Rows from block 4, named by matrix and row number. Each number is 200 + 40 x the weight over the matrix's rms, rounded and kept within 0 to 999. All counts start at 0.
# conv: 3x3 conv (model.enc.2.0.conv.weight, 192x192x3x3, standardized in use), inputs 135-143, a 3x3 kernel for each
conv.52,271,177,179,209,217,221,157,170,197,179,206,212,162,213,225,162,227,186,168,193,125,227,220,226,182,185,157,158,179,164,186,193,181,198,224,236,193,192,212,211,201,196,235,201,213,176,176,193,261,230,159,236,195,139,216,192,195,232,181,144,239,172,130,198,188,195,186,209,166,243,264,240,171,183,210,219,218,210,202,181,160
conv.53,250,121,209,170,170,192,237,135,159,293,147,234,239,277,132,258,247,266,185,199,194,169,217,140,223,198,173,252,165,194,254,196,251,172,276,258,141,266,266,222,176,247,88,268,221,220,168,175,172,199,182,205,188,274,249,125,225,265,163,232,225,195,257,228,168,238,214,226,200,143,197,266,150,160,199,253,219,185,200,147,183
conv.54,219,250,239,221,223,182,227,202,209,268,136,154,115,162,179,185,173,216,156,198,234,140,250,183,195,208,154,181,205,239,183,183,198,172,201,239,210,197,103,205,138,256,162,190,217,148,183,200,272,203,207,232,177,219,194,157,266,206,176,177,128,225,272,184,175,261,195,212,167,219,218,194,196,212,140,169,224,213,176,202,160
conv.55,214,216,157,170,170,224,270,229,244,192,165,179,231,236,153,182,258,318,255,265,111,224,229,201,235,215,221,226,175,233,260,191,170,228,233,264,245,199,224,256,131,193,98,235,210,250,159,186,239,262,268,181,153,188,197,97,240,134,239,211,179,230,245,145,138,169,225,162,283,156,158,213,203,167,249,219,191,221,235,231,219
conv.56,177,188,152,276,203,265,170,273,212,220,217,140,208,215,213,153,225,231,356,87,190,184,216,149,195,157,298,202,269,93,203,202,232,205,158,123,172,250,191,226,199,172,166,154,221,192,135,288,184,170,184,118,108,226,186,161,209,191,194,197,199,174,183,235,180,240,155,126,226,189,202,190,181,66,280,102,188,155,256,184,148
conv.57,169,197,196,198,186,142,218,186,190,209,290,141,219,185,238,159,251,279,216,232,192,164,167,177,222,160,150,165,206,215,197,236,188,233,230,147,188,254,164,184,194,218,220,205,210,143,210,252,200,200,220,162,191,175,212,136,168,187,147,186,209,213,203,217,198,212,209,197,230,239,178,190,225,205,175,263,211,191,185,206,204
conv.58,180,180,160,172,223,206,249,202,213,182,185,145,234,193,243,187,202,221,205,115,193,239,173,139,216,175,177,252,139,158,241,187,229,201,199,149,250,267,250,175,214,247,150,175,151,173,225,183,203,181,189,192,190,192,253,291,193,158,211,251,139,244,216,287,218,197,226,219,230,168,186,181,231,247,195,266,195,141,178,219,168
conv.59,181,179,199,218,205,186,193,190,228,219,224,234,192,215,256,235,228,161,172,222,157,202,196,171,213,207,162,195,208,149,188,195,243,190,202,200,253,204,209,242,197,242,174,192,215,155,195,149,247,196,253,267,215,191,186,186,189,148,226,214,215,221,289,246,185,234,202,217,192,216,213,215,171,226,207,185,180,188,174,176,215
conv.60,267,197,241,248,172,192,226,225,180,182,203,217,252,249,240,232,217,212,177,179,249,218,168,164,190,178,185,136,221,266,248,209,188,195,177,193,213,216,187,170,193,161,168,274,248,192,201,217,187,135,171,221,221,260,173,199,151,177,160,174,174,196,200,204,199,221,227,165,193,164,259,265,171,171,225,214,174,202,209,193,198
conv.61,251,221,92,200,265,158,200,182,129,178,187,248,239,210,204,194,169,185,215,169,223,242,251,164,271,215,196,129,121,140,255,280,216,221,296,196,175,180,236,162,201,119,227,202,198,212,166,191,241,210,176,232,227,198,124,228,227,185,206,174,212,204,198,137,184,227,224,160,162,263,243,238,203,165,168,223,217,199,249,184,229
conv.62,228,226,221,149,238,200,216,240,196,162,185,229,257,188,218,144,275,193,208,193,232,175,251,195,177,210,202,169,208,183,174,216,184,182,240,154,194,210,136,239,98,255,210,185,200,186,213,246,116,200,184,192,243,242,218,107,178,195,179,265,174,158,159,144,211,175,207,217,231,188,205,230,239,199,234,166,223,189,173,165,220
conv.63,180,228,182,260,206,197,164,233,195,175,172,233,176,238,197,267,203,244,197,227,198,161,218,175,223,253,182,185,161,218,250,174,188,220,211,210,205,196,132,174,213,218,195,197,231,223,262,192,160,177,200,244,238,173,157,193,200,212,177,192,181,223,273,159,189,228,215,219,216,248,229,214,256,191,204,237,176,179,198,166,235
conv.64,247,167,262,193,119,162,258,224,206,211,261,218,192,242,160,207,168,163,179,186,209,283,205,177,82,235,231,248,168,222,229,169,245,222,211,168,210,233,177,287,255,176,212,161,245,293,216,181,225,219,143,253,231,304,222,235,202,149,226,140,127,226,232,234,155,234,206,251,233,186,182,218,180,140,123,155,253,177,254,251,248
conv.65,256,196,185,182,171,211,211,201,161,226,205,174,244,140,203,239,216,252,184,161,173,166,244,144,184,263,195,159,175,204,155,172,209,204,161,131,236,226,150,242,213,148,179,191,209,239,206,224,198,251,231,174,210,269,207,240,142,223,192,224,293,205,218,184,132,251,184,179,156,184,202,151,239,219,172,243,200,246,249,196,237
conv.66,187,246,278,192,217,214,277,243,142,161,166,221,205,14,218,237,296,122,237,182,236,206,166,171,160,248,263,200,181,177,259,315,100,233,202,184,258,238,196,194,124,240,206,169,129,204,199,210,225,198,225,170,159,203,149,180,223,182,287,166,167,355,125,221,194,179,229,194,182,175,252,164,224,213,264,240,269,137,238,173,166
conv.67,238,285,239,225,235,194,176,180,213,234,232,177,221,243,252,190,174,155,148,197,116,200,146,191,169,212,232,272,212,204,160,247,219,215,258,198,224,176,148,215,220,250,118,192,171,177,242,183,269,159,201,212,170,155,208,255,226,183,155,173,169,222,220,178,204,156,223,182,155,217,157,177,158,216,170,209,190,174,186,182,228
conv.68,216,201,107,190,192,230,221,241,254,181,204,253,236,103,217,281,151,169,153,174,265,107,225,142,306,211,248,221,207,240,211,203,103,214,208,242,115,223,293,147,205,122,148,130,206,240,141,172,149,202,285,266,245,158,202,268,124,211,278,151,128,199,206,209,108,254,219,196,213,187,157,177,154,132,168,202,253,266,194,218,134
conv.69,348,225,248,176,223,136,130,232,157,180,254,169,127,226,237,204,179,180,219,254,64,310,180,261,146,216,239,215,135,191,280,201,174,155,267,152,229,189,196,192,216,139,252,125,153,242,286,224,211,135,244,230,149,289,167,169,153,197,238,153,196,203,228,204,149,243,261,199,209,263,236,142,219,226,198,197,247,230,204,120,264
conv.70,108,215,249,284,207,152,206,174,247,161,205,234,138,225,209,245,255,260,209,181,181,219,184,160,171,214,170,201,176,172,195,190,289,207,230,222,205,205,195,75,144,246,204,237,184,191,210,150,233,224,185,227,238,193,278,184,177,275,129,180,117,240,156,242,234,243,213,215,169,205,155,155,194,189,271,233,192,207,217,264,254